Weights of a small segmentation model.
Model: 3.17M parameters, 64-pixel images, encoder arch efficientnet, encoder norm batchnorm, encoder activation relu6, encoder depths [3, 6, 3], encoder widths [32, 48, 72], decoder norm batchnorm, decoder widths [64, 64, 128, 256].
Data: trained on rendered landscapes of hills, water and sky, 145000 training examples, 11.8 epochs.
Rows from block 9 of the encoder, named by matrix and row number. Rows with one number belong to one channel. Each number is 128 + 32 x the weight over its row's rms, rounded and kept within 0 to 255. All counts start at 0. Numbers have three digits each. After the name is the row's rms in percent of the matrix's.
# convs0: expand pointwise conv (encoder.blocks.9.convs.0.weight, 288x48x1x1), inputs 0-47
# convs1: depthwise 3x3 conv, stride 2 (encoder.blocks.9.convs.1.weight, 288x1x3x3), a 3x3 kernel
# convs2: project pointwise conv (encoder.blocks.9.convs.2.weight, 72x288x1x1, transposed), outputs 0-71
convs0.235 092:124081132122178132106154149079090143106131081100068076148142149142128137137204127145136124132090131111081117125138151127176130201166138127191185
convs0.240 095:216113181141144153131114129145122135223141139143150087103109154074092140115104148183117094067169177130118176130141161147150122125155113110129134
convs0.242 097:159149119150119133108159140147157090139140140147148150226126128111175136167107158092163082196165102155182106093108077143112107137178119125167164
convs0.244 100:143085131115149134141085107134121126091155069050150135145057142113100083082135094083106062087130113134137083074102154131142126172158097128144147
convs0.245 098:095175073132185128117097155101138084116122107082093138163161115108153139151137158119167098121194111079103137087111144127116116107053207148117139
convs0.246 093:072082172146135090145176078092163194124097105127110139107140162081159128204109093158097099174118102139118138135177129129108160181102122130148111
convs0.247 088:189107119111162128140144133139083160139163108087165094119117117120095133093141139126132105082115155134092062089138167175131182163216170155099093
convs0.250 096:159085120149103101044170158089127117134140144093120142141137074113154099151126170162158108177106106104096159153135125074139175088201094130116167
convs0.253 098:142066056129124123128107108083149144178077117128134152156057132087148174176137119097088119099129079169158118138170128111155157153130143139196119
convs0.254 094:181166070097153128120136113142083122157139143085123147178109148169135142208125144112137131190192143194120098146082128101141126177147132122155163
convs0.257 084:142095066130136074152172109135180118098160167157151144115118192177142110144125102194080094159090166142114170122154130091095152140120088086149149
convs0.259 100:108101147108102123134152152118107121071084081126088138081155098146066131141135135096154147151008141162125136087125115107158091167108122148106170
convs0.261 099:093145148086058159089184124133118171136115099150134056137166094092142146138110104171086121115115111099076173149147152103081093060127130104113125
convs0.266 113:111128116164081147105060115121117139107088130126154140194169137153120073115101161109160210157165059110105146123115140101073120135102121078126097
convs0.267 089:192127127139137133118094144082129076151151113149134198137080168153100128183155121152123170146175105150129071092065120144144113180089119160169145
convs0.269 100:038138115173120115061092119120151116143113079081098125140100113146153134135092045154148079143103193113109145128107145159116088141092104103117123
convs0.272 105:153081139096121094145155099115127115098130062107182129089106124115109152200110077112040122120142124089164130121179128165103146114145126120060102
convs0.273 090:124143060189131118119180118126159172103156115121127134211130188146097174103143150145155140116103134097133166156143155081128132131104080101203142
convs0.274 101:097151197114131162153121083091132145206070077077098096137121125085144128127139102120136129102135127120069158079135163124147099115064099120086151
convs1.235 091:145160141147101168111135059
convs1.240 100:149168166124102060110118137
convs1.242 105:119115109138183201128118124
convs1.244 107:120123118112101058099112082
convs1.245 085:115126132144203156126164161
convs1.246 068:152148161119078072097148139
convs1.247 098:123095058086109114111112110
convs1.250 098:107118114120208167129108117
convs1.253 090:131107119069116076116089102
convs1.254 100:125136149123075071128164163
convs1.257 089:168174157161185137127123144
convs1.259 084:132132110120106085133177191
convs1.261 092:126129128129115108135220138
convs1.266 102:106146127082178152102178129
convs1.267 088:130137115121095212137156130
convs1.269 114:154120136137146145119181198
convs1.272 107:106084096106078088101109119
convs1.273 081:098101091116065084128122118
convs1.274 112:145144134128133095079068089
convs2.235 088:121080089147121175088175152106122121154106164125068133102171126088115136119150131140134075088062094124122076161099171093157115120092050161080162112171161132120149108098129189107079140161173094147176148143106123142114
convs2.240 084:108124135129152150141129116130102122067102165071131134132050164137127114152122091127149118182118083146066110107107140107151102144216133073063137065121131129154132143144080128166053132162156082104119125093174151099107
convs2.242 098:123103142130160106169144170149121140212151106135135130141100114118151095159066109110128102182161159131122092146142145115148135204120118142107095064098162063081151125142138071109123168121139143217130116112082148186160
convs2.244 094:078128191110133180148148184151107089121135073137168095200113112142123127093106129111100131162137144126124118099159160126099141156135129135157080089075151138162155170093139203131130161062120142108176150169087052118146
convs2.245 089:181145121163122121158082112142111093103142173160181105116048165104151168107159121201166101175157096154082126121071094162141127192149095104114081142078124131128120116180150136124089116087119089114142092107123178147126
convs2.246 072:179094124180108135132136128133096139136127133105107097070125145110106122163109156142085146110174122123128105134073058100089119151093154114092186096191100091128127121152135119091153179094109186144174066039120119171128
convs2.247 081:099134174123096154112186128131093118120140104137105162130167133137136131150155150120122188118163136187086149178133181228141071153141141112121077131136135193112142066088160158125109113097137151118178065151095105107167
convs2.250 102:117125154075158093088135145145183122149166177108151145140140129143219103140109125089097164167147199114115094157199111135135126140185106105131101139067173152113069103155141098155134172143125129149152173114121121188094
convs2.253 091:122130178180111128143184112151102205123134130192094123102117095070069086145107141162169157153143117100115168180098158211142117101103116169153139153139126087154105146166137157131150152119110157094159092143129054110125
convs2.254 101:087186124112105160129106081102135144125146189114111111183184079143117106094151197137164104112108145127138129155126119133142105097099116122071187191073160163146093089104125142131117136153042115082125113110157092086093
convs2.257 099:131106138121099190084154155069168119138065147124154084120076088146097119128143160151124131155115093141172115205085188161126123076134172136134150154132131061166155118132141161110120100171120182173129098126097086079109
convs2.259 092:114072184135135145164162138180100079077126094146154128131102100129119196104134102156142144177130089137108190118175159119099152162126144153163135137121123143180129144198137113163194198169157090135085162147161125156114
convs2.261 117:126084099102106149183078188150135137127148118102096172034124115102148094140123138104159133093099123131097164099108125131141167171088141152105126131126087087103172136118153103085193143104135128064149111124090199123198
convs2.266 092:150107044106106129079116136113161130142133128174143119114154162114109135081164146133138096188153219138135086163138107149144116107119138111148091143160101098183101121136111098115155104053146129154068208151114178129089
convs2.267 087:096048117166143144051124084108072147133143120117097144127126104110141102079136089104072096135177079144171102112102130165109088149128071116146111135139108182158180132116110077088136106155114117179113094145054150127144
convs2.269 091:204121102134098107110173094109120147132213101089146136119095125084074137149174147103160110150073077107171178131100091129136185128129141140183112175164153107164121167155135129119102102160213105133131125120150166116120
convs2.272 095:177149118087128128092191129127179177131147099131164122126152101138121180148148114134138102141147127106145122168083133184143162121144131181151174173148165113101148182124175164092115195105124188124082093154104111037123
convs2.273 083:084120139149149135170151076154063143151139156135109165152100124125108040141093141087125148081147120123078160138087145113080096120092118067087075160129225116166086163117091124138129122156122101130146125166130135174147
convs2.274 106:156155135144141142124118181160112105115070144139132080170130105158174105145108106135090141124132122114104079134097178086146070110126137129094132042157062149058143165104110095144148058123120134118091137113203087148091